{
  "dataset": "simulated telescope pictures of galaxies",
  "decoder_norm": "groupnorm",
  "decoder_block": "plain",
  "residual_init": "zero_last",
  "beta2": 0.98
}
Rows from block 5 of the encoder of a small image FSQ autoencoder, named by matrix and row number. Rows with one number belong to one channel. Each number is 128 + 24 x the weight over its row's rms, rounded and kept within 0 to 255. All counts start at 0. Numbers have three digits each.
After each channel's rows are labels from the 100 images, of 14848, where the channel reaches its highest value: "strongest on" is what is common among them; "peak on" is the class under the peak. Only what is clearly more common there than usual is listed. The data: simulated telescope pictures of galaxies. In brackets: how many of the 100.
# convs0: first 3x3 conv (encoder.blocks.5.convs.0.weight, 144x144x3x3, standardized in use, each kernel summed), inputs 72-89
# convs1: second 3x3 conv (encoder.blocks.5.convs.1.weight, 144x144x3x3, standardized in use, transposed, each kernel summed), outputs 72-89

convs0.37:125136116145138114131140115112138139131116157119108117
convs1.37:106155138132137120118132131137138128090145114119125130
strongest on: winding: anticlockwise outward (33)
peak on: galaxy (68)

convs0.54:116150093093133068148109093165117124150115182120170152
convs1.54:112111182143169124136140117138141116128140108170138099
strongest on: irregular (29)
peak on: galaxy (68)

convs0.121:140078142127122088138104145162128147129120124152086095
convs1.121:124124097147097106105131104105136135151128129132154116
strongest on: bright star with spikes (52); irregular (26)
peak on: galaxy (41)

convs0.141:116151144134109094203106148111086104150141146113123145
convs1.141:091162158153140104110143134110115117114132122146122174
strongest on: winding: clockwise outward (41); barred spiral (30); two-armed spiral (26)
peak on: galaxy (61)

convs0.97:121136123138140097150094129132118094174152172163129177
convs1.97:126161098131103127144157149086090103110086132097118140
strongest on: irregular (25)
peak on: galaxy (49)

convs0.34:134134136102127106128105129096106155105146128124151094
convs1.34:141137114114111170146172117097118103105114126129128158
strongest on: winding: anticlockwise outward (36)
peak on: galaxy (59)

convs0.140:104151159111127075186187138071135085152133152107141096
convs1.140:081138155092158133107133127173111138115149147160115132
strongest on: winding: clockwise outward (34)
peak on: galaxy (43)

convs0.74:117104123133106090160137117153141097076116144120106134
convs1.74:128140111147131121097127096148119149116066096134133115
strongest on: irregular (43)
peak on: galaxy (53)

convs0.90:124124108126128086133121128166129117158150112123120132
convs1.90:126136134134143126110128155115094117176123134107123162
strongest on: irregular (33); winding: clockwise outward (33)
peak on: galaxy (72)

convs0.73:142121123102127121121130116101088146161103105136134106
convs1.73:124106135105120124162146135114085135101130100143141190
strongest on: bright star with spikes (53)
peak on: galaxy (40)

convs0.126:101087155114133078148142076143124149094094126117132159
convs1.126:139109140114151158124171120144110145112100096117175140
strongest on: irregular (40); winding: clockwise outward (34)
peak on: galaxy (57)

convs0.51:103119133115098076160139122148128137115071163150104100
convs1.51:116078107128114110120120134152125140142136092121158086
strongest on: irregular (66)
peak on: galaxy (52)

convs0.127:147124168102116087158078118141109161108135124129150113
convs1.127:133123141135170160146175128081095118107147103096092136
strongest on: winding: anticlockwise outward (35)
peak on: galaxy (78)

convs0.15:085112127133109113093134149085143126131161106141158073
convs1.15:136120149132111109147106050121094147080177149106096106
strongest on: bright star with spikes (68)
peak on: galaxy (38)

convs0.132:119111159138128114152135117127129100161159146141090137
convs1.132:089142165169132104109136154136107140108140114146124123
strongest on: winding: clockwise outward (41); tilted (39)
peak on: galaxy (64)

convs0.143:140105127082110114097139097097113100185142166129128141
convs1.143:174209148147105137116114091135133148134110127127093149
strongest on: many-armed spiral (26)
peak on: galaxy (47)

convs0.41:127103145139155145113186137112187131150105129121093147
convs1.41:100127133076153113134093133156150134086151117148168160
strongest on: star cluster (29)
peak on: galaxy (50)

convs0.3:112150113125119150137116137099115131112104099122133082
convs1.3:161124062103113127150148137106073134136088114104134175
strongest on: bright star with spikes (58); winding: anticlockwise outward (32)
peak on: galaxy (46)